python train.py --train_examples=203450 --image_size=24 --activation="silu" --kernel_size=3 --residual_init="none" --lr=0.0015 --eps=1e-08 --cautious_weight_decay=true
Rows from block 11 of a small image classifier, named by matrix and row number. Rows with one number belong to one channel. Each number is 128 + 24 x the weight over its row's rms, rounded and kept within 0 to 255. All counts start at 0. Numbers have three digits each. After the name is the row's rms in percent of the matrix's.
After each channel's rows are labels from the 100 images, of 14976, where the channel reaches its highest value: "strongest on" is what is common among them. Only what is clearly more common there than usual is listed. The data: small charts drawn from random numbers.
# convs0: expand 3x3 conv (model.blocks.11.convs.0.weight, 288x48x3x3, each kernel summed), inputs 0-47
# convs1: project pointwise conv (model.blocks.11.convs.1.weight, 48x288x1x1, transposed), outputs 0-47

convs0.264 090:113144142060134100110115113132134097148155144142106123155133126129162111111127124096154157138119107154152131113154179140113166077103131083123136
convs1.264 110:139128128186131177129129132122156105128083145132139118098141121155131130106168097167091125123167109174103128126130135123119084134182124126117144
strongest on: ring chart

convs0.16 112:135140136119129144164110128143143131136125086083144127154131121150091137098157141134115163096107076123171111098179126166088145105138142106103127
convs1.16 086:103095136139071123136144135129130134118128103107119149087129134142069155146141102161143105154118182120107137126096094122127087131143154137091100
strongest on: dip in the middle; area chart

convs0.121 078:164119074125150142108128086114146127096133165107119136155149126174131107157116154130099118071121098103120156096120113104122152155124154099140134
convs1.121 095:125149179127096134152088161087098104130138134121108151141128122106075081124092135100164139128116131144143106140134124128129128148102103169157093
strongest on: lollipop chart; items: three; horizontal bar chart

convs0.275 104:136116112127143155154119104157143134097135120082149126163132134174115128130136146131086143082109078108157147077136086115100138117112166112127139
convs1.275 092:103137145092100147171123159077129129133139125094098142133120111124071128153128137119177165154131119118130093101110113153132127114113099162126086
strongest on: items: four; lollipop chart; bar chart

convs0.243 091:131080134199142130101147130108129164106137141114115124144110127164150107139158152139086103138151165142126134136067132149134107139169138134111129
convs1.243 098:150125119115128093119075109131140168125128081156127131130138113127126129101166132125099078109105125096130126147186126123137123121066131130145171
strongest on: radar chart; dip in the middle

convs0.281 119:147075113147134119105160147108143121137127142142109105120122116132120131173161134148092057129140158138086095148095117140123114178153142142125127
convs1.281 090:152139157128130122119081114125158156078096073160125143141154138101113150138092129103158122138117109112124125105175169094148126122123097107132146
strongest on: radar chart; items: four; pie chart

convs0.78 155:122125132093169139138125097144150128139116111090128141168125126152091140112137132105110127106116084123167111113158121110080146126109163066094149
convs1.78 078:101112133135134129138122130145123115158123120099108164132111120179117066094139118102145185101127143118156108147131109166130127103101072113104141
strongest on: stacked bars; items: eight; bar chart

convs0.213 102:114096081082121117150157086121135124106172140138134142109144138154128142179141099088105119141115155134112161140114096114107126145082161125119143
convs1.213 104:156164159143179121141114132141137129143136160082096139189087085125112108153104102110135123127159087143153101135135136122140120099127117145149131
strongest on: lollipop chart; items: three; dip in the middle; items: four

convs0.53 082:132140093106140100100103093127136127118152205129124119127126102146129071139106126091130126112121101102120147154112120081126142115160162092134123
convs1.53 126:133120083130139142171146152122132119123149138149130072156137163093125163183104127100136147139131107131082083083126132117147137160136136123128112
strongest on: bubble chart; dip in the middle; lollipop chart

convs0.164 114:156085121167143120080158149122129104121124165143104117115122116132163118176142142142121078117149160135090111166105135136123092151172130136116125
convs1.164 091:148120136134130095121107088125161175092129080193122120145163126071134146126119125113128105142123131127118111108146184110154127131119129133139156
strongest on: pie chart

convs0.22 143:116130141128142146160121117155143156126110096077146141145120121158086165098140130135106146092121078125164124093157119132106145120134166082096145
convs1.22 107:119130145104070139152124119142125087126155122104124151126169126119128143140147141120140138170109174089110140122118095162113120126054114161141122
strongest on: horizontal bar chart; items: six

convs0.177 096:130132159121118121097144108134128130090107160114100155126133085135187133141160155145172102144110149083135113165097097113093101115145115137126108
convs1.177 110:150195142125114142171116115127168084120130127112128141139116151122120149104134128134131144191123150127142088129100123172143134117145131093131076
strongest on: bubble chart; items: three; step chart

convs0.224 098:117149129133105106119093102164132149115113090110146132146111116136109136091125137122120127095089122091200129092135106097115158099123126080108148
convs1.224 077:123097151142118140136150123147114124157088132090075126130122063128096142106103109126150161117146105092154099122145091156109166148116133137138153
strongest on: step chart; peak in the middle

convs0.51 073:184127145173164177114103146151134130149105105084117119133110093125109126108152135149122130098132097102140109097177130153124151135152135159152140
convs1.51 102:121136126090096129139130145111110118121107089149155205105132174137102148122124121149139132155104172153140149160111134146077120145119126139137096
strongest on: one colour; line chart; dip in the middle; items: eight

convs0.194 126:110140135118118110127108076170141138123109094104141124172132130152103146104118138121125130108105120109184129096127087079107144105106140077109147
convs1.194 085:121117091119127132153129146128127128176134121095108126140117116140088133118123113158127171107141125121152112119134121221093169125089110114118153
strongest on: step chart; bar chart; falling

convs0.86 089:154104094138151119100112094123162135132151174114090120154138062156131084141126145132122123118120112092124165146113148122122127117165169098120137
convs1.86 110:153148146132159159130124128139147095122130113141145133139141211102124143155107117103160137133093096157117102144116130076123089147136133122129085
strongest on: ring chart; pie chart; items: five

convs0.222 083:131120086116167111105114109119150159117134191122128121144118121153108090126096151089118114071127138110136122157092090110130147137168149107142121
convs1.222 124:145124104117116150137129145124124120121171143165134123134132155102131174183064099109137167163152129131099117088127159132144169146129119113151136
strongest on: bubble chart; items: three; flat

convs0.63 113:148087133159157111096163137119138133132131145154117102104116130122149127160172148148107078125129179132107095171089123154131100147161134145120116
convs1.63 084:121151136114118127125066072136184140087123095171143130164146134115118131117105111104129126149127116128128130102151173107153132102112114120135171
strongest on: radar chart; pie chart

convs0.2 119:148091126163135116089154160112131137134125138146128100101117109127135139177170135164104082126143166133097100153088124151146098148168150134117130
convs1.2 109:144143124120126124124085087141155160108123073171126117157134116085126151124109115102133130138113112092128119107182180105144140123113118097136163
strongest on: items: four; radar chart

convs0.41 092:159108113145135115092151124119120111108139197104127126153121100165147112151106147112121078113147152137130132155107084114126121170170138098148112
convs1.41 074:192140114137130149133103091103129129142143115158106114111138150087123140113093130127110124136135089119125119087140134134149177181133109124182152
strongest on: flat; ring chart; area chart

convs0.94 101:146117126127120155147119115152166130128120101096147112147141098140100135106185140119064123108110094116147125099169110140079137126127177112118140
convs1.94 083:128162116094111122149098130116129128132128098120128149122129128146024131112123098144140105160106129132162095134089091132132115138111130134135094
strongest on: dip in the middle; line chart; step chart

convs0.120 106:173126094183156126122098124128156134100156139128147145129116122178095102141110125124092117126122144129175170139127149168116154125170134135161137
convs1.120 092:152160152135128103128094086136170152061126124130135128100141108142131116127120089120125106104097116095139141143131109078127130115151122149178163
strongest on: rising; area chart

convs0.128 092:138080148170136130104149180109143144109112147118129098123119117152140129162163133161087096129161149144091087140101127142127101136169136148109138
convs1.128 148:129131127115124104114086096123136184117129080146095138133168117120126128110127129124125120116109124077139126119164148115142143112076083092133178
strongest on: one colour; flat; line chart; items: eight

convs0.263 113:151137122161154115097103129155133166148111152135145109152107041133137113098142134139086112114135112108140153137148144129129170140157153111145150
convs1.263 084:139130089129118135126110073149164137111115088144186101123126173109096136167121112083114134115116106117111118137153105089117125156142135122155157
strongest on: one colour; radar chart; items: five

convs0.287 077:113094092108137128118170104094119144115171139100086146110113130145135098157148135093104117103118122109116170131119125091126137144099157080092153
convs1.287 095:152185158122125110117110119131094121143110158128100166145100092112128110126071110103136118141191117143142100141128152123148143130127105118177124
strongest on: items: four; horizontal bar chart

convs0.106 106:073130133127124128107155128128119131115087132133132120126120124143131150110139173153128126093141113116129134127089098081146109124154162067060112
convs1.106 091:124147135126133130161129106165123186152143147117071141153130110127126148130104114130126106155160148084123091140127117166148145143106084161170142
strongest on: horizontal bar chart; items: five; items: six

convs0.104 078:155144122171142119083126082128165134154121163128124121136143073127125108138138156142091120129135149086117181159110133128137137137161167100141147
convs1.104 122:175140149145135134110098105149163104106135095146149131143172168107126124140114123091148127111065101127129113140132120066133079124120126121132124
strongest on: ring chart; pie chart; items: five

convs0.226 105:157093107143178121112152121119157146144143133105093095135100125173132117126170154130119063117136151125116108154094100136140104157159133115133107
convs1.226 076:149155174141134147113078097093161128107072121132127136142184150114129144120136143136097125118133117132107130097132139095140158139146073110150141
strongest on: line chart; pie chart

convs0.229 075:122138098108120131129086109135143129105131161122143108159148109151117083096092124112128130105086050107155146108128149092121145093133127111149140
convs1.229 119:130091125142126130158137166042119135134140146128108122126113167119124120135133133140114141162156135164110120117098147171126118153128129192118100
strongest on: ring chart

convs0.131 098:137160159148148142107124121151147123112091188105145135134140063133179114108162153135120124119135105109122165156122120103096126111168152121119123
convs1.131 097:147181110098075139171130120126149125093129122134149123118110157112125181138101085148138126181128120131122073127114137148145115136140134117141094
strongest on: ring chart; pie chart

convs0.23 092:129129092125138080081102143140148117143107158163154093138113136122115145132143121131119083121164141165097150166123139092113102146149148076113134
convs1.23 087:173103111126145122143140117144128149143129128143114079147135112112109152152113083103122084141135099133103072128175124102119131174116113149172136
strongest on: rising; line chart; area chart

convs0.88 096:138140149111130129167108098165166121138083073100142142148136134126093143092167120128106141113105106129159120127171102131071112111131134140130110
convs1.88 094:134128143109137126127134144085141104147126088120109119118118132142055164126163122174142102154114115190125121133130146148105100132150132118106081
strongest on: rising; step chart; line chart

convs0.129 088:117136100086128092113148106108146159132150131090107144124120113130109101146125138081094097130089135086122186141115128102111143155111135083110146
convs1.129 097:185164133159128149130096138146137096147135138092124100170116123122107103118111108099131122127148086155129050143130120092144126131138121117156130
strongest on: radar chart; items: four; lollipop chart

convs0.191 136:144137131093159143172113097158146137143122092089132135155136112140100133103157118122136161103108071110157111101175127141091144115115136091117143
convs1.191 095:095134162134101146132167175116129117117103121091153143066111174135115158133124127157142123137126179126122133130105128133124123120192125110098123
strongest on: stacked bars; flat

convs0.103 089:149108107129143113082135102119116123104150199140126117098124128158157109148126145105117099114135169125130139186093089116119137152159153112145123
convs1.103 143:161127107119139111132144133120147140123162138158110093153142110094139154203105122112133130148149101125097117083162190140160138139139133125134130
strongest on: bubble chart; flat; radar chart

convs0.108 086:129101077101134105123137086083111152125184145108077130102086152147122110164118133104123125118118145125130159135094114135155140149132155104141109
convs1.108 098:160145126155180148158131140153134109136149152124138110175105135111122126166098099096127139148165106170110102085133140117129148166168144131152129
strongest on: items: three; bubble chart

convs0.100 089:136143117135130097097126120162163111148146139128120129192168078132126109150081155092162142107127124092152126130137127123125161081127126103134147
convs1.100 093:107121123121131130154142132135135106128082065141168121111116179132112137108128078137134112132091126186133123146129122102076084130128153128126125
strongest on: one colour; radar chart

convs0.3 104:152097112172151096055150150114125131127132165134115098124104112147149113160141162140118086110148158122117137147085126133136110147172139115119128
convs1.3 099:177129118127131121130103111125194143088148110163131111139152128081123162155114118072115123148126118124101115096149180112136145134128140125135157
strongest on: flat; radar chart; bubble chart

convs0.93 086:121168117084136097113127139162121133111095122149194106127139099149141120104121078142137135139095090135149148126145177104112134097103116113130150
convs1.93 118:157107127134123165164147138110117115123135150128169113101138131114143123147126093161077149150158101172112135126126148160110097145138143198154121
strongest on: dip in the middle; line chart; area chart

convs0.152 110:130154120088144115126105106158157132141117092108161125169136115139071142107151147115102103108110110127164127115163106111080130125116161082109141
convs1.152 077:078093119157115118132102123134116142149113090124091128139072138147079098093100128096142149123160147130131109125105099103147120138143120095087132
strongest on: stacked bars; items: six; rising

convs0.72 077:141142104127122149153087124136160117099125117128162119166170130157095130136092151146128113119128078115145134056095102088142125119130149113144138
convs1.72 118:070113145109105141166165164102108129132129123116095146133103144092102110143114160118176155118094127127127109094116132143151131119126111155101076
strongest on: horizontal bar chart; items: six; items: seven; line chart

convs0.171 082:112093085109107149133150091102123149096147119115109135080113145155131157157166125140097107118123145114102163130109079109130115152101172108115144
convs1.171 109:139181181130146113128122127145102140137128148114091156171099101109123110147053100099141122128171114136150131129132138115139150143121110137161136
strongest on: items: four; lollipop chart

convs0.85 074:146097136177132124127096148161099159141134099118114119133079144138115158136128114183148143079137106110174098137165120148148103115144106132125118
convs1.85 095:103147148099107126128155097090112160125079112123144130087153120120133129121108128125126108158107175114121177111104137118079165177127138137128158
strongest on: step chart; falling; items: six

convs0.75 099:130099114147185092069143136115140138122141166129111102126107125159147109129150183114111101110127154111142135140076115132136133135164144098101137
convs1.75 110:187129109127134121129120100131200148098147119162134123131144122101129168172119086110110123153133111129082119111161171122133111130124139131129156
strongest on: one colour; radar chart; items: six; items: five

convs0.77 102:149146129160138124082139110148134150097109198132138142117138101135186135151155143149111110126138145082094127150104097095146153135143131115136147
convs1.77 083:126166153118108105143127123109142106103113113144090098188130104094122129124095168105178142158097123106128091085120140130146134095127131118130100
strongest on: falling; area chart; line chart

convs0.257 115:127131135134143142161110114143157155146121082093121124169118112155096136078173141136095140103134100122160111081156122156107145113149152096110126
convs1.257 091:106100122128106130153117106139135124122107091118125176111137144160079183140162116161137134162116174114120164123109088114102100154131145128099125
strongest on: bar chart; items: seven; rising

convs0.112 100:125139140119130116135101137146117155157125102108127128156089123148112144100137126138159163080120077134178097118195131151135135089138119101116108
convs1.112 071:105107167157112125114171127125116144130114132096130120090160127164132163124154128164111114159132165116111170126110113121092140168139144153081167
strongest on: items: seven; stacked bars; rising; kind: lollipop chart

convs0.111 095:153093121134175124124153101142161158136126140114090129119107140161156125144185119147078103133130144113104111184118108137084119150144132152127130
convs1.111 101:119151166100127109077112119081150141075104124134093159145172132153141131127130152134140129108126123102128154106126144107132134077127079094126136
strongest on: line chart; dip in the middle; area chart

convs0.189 115:129140146129128139158109130142144138144118095076143129162117127153081154092148142143125157098127090143172109108186119165101139105144140101111114
convs1.189 093:107074134141093128127141126131124126125112097112122161067151128152113147138175120145141126143112183129098180124113101120099092143122140141099130
strongest on: items: seven; bar chart; step chart

convs0.258 119:137133134100118147182109124128159114158117091104148125158142125124049154096150146118106124131119116161145110107161131156086118130133157129121095
convs1.258 094:091093118131096136146120175142122099113104099131131156101135160162080161127139108151163128124114136156122120136106082107098080122123112131105100
strongest on: line chart; dip in the middle; area chart

convs0.219 110:150107117167104156094129132095140100089131172145108154106145137130155136186141137142114115122150170115078118145086099132134128147150128148152127
convs1.219 111:137122149129150076123127123139147144120115072147107107175169129105122132147094128116147122123107099120130119110212174108130124120111132132123147
strongest on: items: four; trend: peak in the middle; area chart; radar chart

convs0.248 085:121145141121145092069127101145142128147139109107095123164101164118146091102112157088150128112106146119144108119126141097135152098121103070110150
convs1.248 115:127111128145127168169115146133151132136066111109149106125121124167095137104151085154095123124147089168126132132162122132076109138139136154129160
strongest on: flat; step chart; line chart

convs0.0 090:167115107147179137110114097126178133117152153106118155147143134161136080129144160076098114116098131093149151145127127118093147122156149114132129
convs1.0 077:116146165133134118128118110125181125083136132159131140135132133132139122135115091128145112132138093169118099137094141119151048091124128181117139
strongest on: radar chart; bubble chart

convs0.283 098:149085119161131111107141137115127123117142097115095140112114156133097116152144139132139118125077179106142125179082106139126073147131099125095118
convs1.283 133:128145133077124087114117106124134189128116089131135131122145110140117143113123097125133053126103130119143156152159126121122139131092127129189140
strongest on: falling; line chart; ring chart

convs0.130 094:148140122176136139081117098125147143091116186140129171123137129127150107156120135135107120138141157084097163156084118098149146144150121133151146
convs1.130 067:110115159127118128150141138183123088127155125157114095174121124073152159148101134091180150119107104144125105119141120121142119129094133123146093
strongest on: peak in the middle; area chart

convs0.186 102:142104128156146123069138144122135121107111213142136115098112104150161129158140126130112102119159141133109122174108119119126136135180154110120127
convs1.186 127:152121094129142099127130113132169144111148126187127074167152117085149177166128133105126128134128117105082104101150167119144121135127135120122140
strongest on: flat; bubble chart; items: three

convs0.83 091:111126111117127127120149096147125122117115110122110178118103127108115117134128131093127120096066111072150137174123095070131117160112111098105112
convs1.83 092:120143135092123109129110115133132158165128131110094127151099117123103122090095129117148114141130164102160079169125130180136173126103117119185134
strongest on: lollipop chart; items: four; rising; trend: dip in the middle

convs0.91 094:147115130154122135118146154116142125136096150124145105108138118146127177150160128198105107133168130140067080114118097132163124137160141117124127
convs1.91 104:134152153128118130106105108101139135085129104127099137134160144100118111120103148090142140136101138093125149088137136107136141122121036097133155
strongest on: one colour; line chart; step chart

convs0.9 091:122107126133166104077126139122144124113118201146129098110126101151141114136139151109118097099146136124120132173098102101130124130179157093103129
convs1.9 134:142127073126129124138133121128159140112156130184130094151167122104153186162125117110123132146136116120052109099139160123144133135125128118132147
strongest on: flat; bubble chart; lollipop chart

convs0.31 076:178112089149155134092123115126142117124146181116091142137135127162108103147111151129086112074137122102129142147124116131130181168141141118151148
convs1.31 130:124156154095081130122109135068091129121131130150104183115144124103119105117094147121182139131098156124143123139121146137129135133108097139152081
strongest on: bubble chart; items: three

convs0.201 081:131113106123163116107142094107144176138152147092062125136110110130131091126119179112149107099106134078130146141086127115120122133152133101111114
convs1.201 106:187147114148129140152081106146155090133168125149136128155111186110127141114119100108107133167153135154124095140126131132153128145149129104166102
strongest on: ring chart; pie chart; items: six

convs0.20 095:130080120132147139130110120124157148130120136130121137165125120158097163135170135127053073121153128142136135137134109142069135145143171144132119
convs1.20 081:138132150146171098098100115157142113125110123120120163167142147150107119116135158113137130101099147109188090164108071125138131113097097125123123
strongest on: step chart; one colour; rising

convs0.157 104:123153126086150115106126101169143113129129151138149169194131139144152108136111129115171134105106130142138123181131120087088105105106147106141111
convs1.157 065:114103116109139114133139119094127118139179146152114101129150112120158085124140142103124146115124125132094145142155138170133128122073086187165158
strongest on: pie chart; ring chart

convs0.13 100:123154141141130136108172138118091145128106183118133118087128100120181131132142148141127124120144113111068102146116115101193119148150132106118119
convs1.13 083:157172137175112134114084106131137121120119114148105143125135121074128127103128129104123139136135138075122121112112128112169187130143088078144128
strongest on: peak in the middle; line chart; area chart

convs0.123 092:128113124106162128135090098173165113149128140133083146164104109114105127117148134114170124094105090093155093163135123096123122103134116110121090
convs1.123 092:119132113110103154129143147112117120136075128125141113082118182129140140072127128131117132135126210153109121135127126134090140174137134096120130
strongest on: items: four; stacked bars

convs0.156 103:129130144174132139129110125130157152057109138111147129134139094178140152147120128176106129158146121109129154093078109132114133121177145130129126
convs1.156 056:126101103118118111135113116130124121130144074154112112142148136062121156124126161129137149118095118098128142113139120128111124139036163144126114
strongest on: pie chart; items: five; ring chart

convs0.262 083:157097069158148146116146108119127151089171133108131147100107144150130138178141122151098122091118134107109185109121119137142135151136164106130145
convs1.262 085:135167200113102088138128125125123117126104121132113140137143073099120095129089122112125078155144141124160114145129143123137142136114130164179134
strongest on: one colour; step chart; horizontal bar chart

convs0.261 084:149143117097125114122112137120161097154161137107151121161158099130109090134145144070113126138113112143139138120182153143076167117114157095130140
convs1.261 097:117115086170121125136127173133157111123094125123132096126126117158093121125143108129138114124124113162125073129077099082131081112151132134081129
strongest on: horizontal bar chart; items: seven; items: eight

convs0.192 094:142141082118160159142116105124174116107131159090146147145160119178100100136131145110100128091112085114121157121143108106098158129144156101127141
convs1.192 092:121128132133088132164115172092114100124160167122085130143124124130089102124097132124147114153135127156137076136100126136128114116110096178150085
strongest on: horizontal bar chart; items: eight; items: seven

convs0.37 136:128105154151115120085138151122140108116121163163124119113128097117153147155157155155119081154140186129094105162080111140135099136152144148118116
convs1.37 103:129166131097094133161083105134152150058129078133145137171161129131122133110100126116143127163089133101143116113130139125122120113087125109144135
strongest on: area chart; pie chart

convs0.139 096:148073113165128140128127159123164122102147127118113117123123091177107146170135127154074102150155125122136122095116119160104133128171164139111137
convs1.139 093:119155111098122128119112120121129127099104104151133146132191183081115163132113163115150136147075143097105130112120125097135146135081130117110114
strongest on: ring chart; pie chart; items: five

convs0.253 124:139136140126130135164103128150142130149124090084148132167131125145073154103150139131117155090119088136169113113187116163099140117138144101111116
convs1.253 088:094070133138106119122156137135121135119120104106122159076142133161094151140158117148143113150115176124109156131104094107106085126135135129076129
strongest on: items: seven; stacked bars; bar chart; trend: peak in the middle

convs0.126 079:115119133134151132112164114110151114140106184116109129144121124120132126141142171115128124090147117133110130161084117102135127143181168077087085
convs1.126 093:159152087132117153134117102123102120109167132156129166084146184114149147125094122109120133152129160118117149130121137138148147186118090118168132
strongest on: items: three; lollipop chart; bubble chart

convs0.252 128:101134121118163115123140095127150124132119100103090137154114148142102132102126166122132128103107126105157116118099105088126139121132136053059134
convs1.252 082:138121122128129156181119126189126137174136135094135145145097129123133120122145076109105148131178135123136104154165127176112150131113094133151146
strongest on: stacked bars; step chart

convs0.197 103:093138098137131149141139119112166126116138148111117133138154144173117132089168170119089118131164133133116131129081112125101121106138148077069120
convs1.197 077:143124129130128137138096087168141134119158153128105140130137095153121133108174132115130067140120129101128081164136071135118094119103122162141094
strongest on: lollipop chart; items: six; rising

convs0.169 103:128156153152093156126090115139169125065107117114148158140153119150120159130128151152106115164127153104134146099078077114115124112135138128145121
convs1.169 097:112128129121093144169130154137106092122157110120113107149122124110120148125097128158181175127126110122149126090123126170096129106055154129121116
strongest on: step chart; rising; ring chart

convs0.159 085:166112113180105130080118136109141113112119165158121133109148088129145127171154134165106105149153168111087134148102132150143126131165135140158134
convs1.159 105:137127141137144133129127109161144130106128069147131120165129141080120128154079117065155153105104086120129124118168126072136118137123144115124135
strongest on: radar chart; items: five; items: four

convs0.107 092:148108080133154136115109099128157121134158169086098122154143098165115069132108148095123116102107111107121155141126106105117144146146173113139133
convs1.107 106:130126137115145148143140151077125117126077133147112142141160166104108147170113127102163150139117093149104063115127147108110129152131121136116078
strongest on: horizontal bar chart; items: eight; items: seven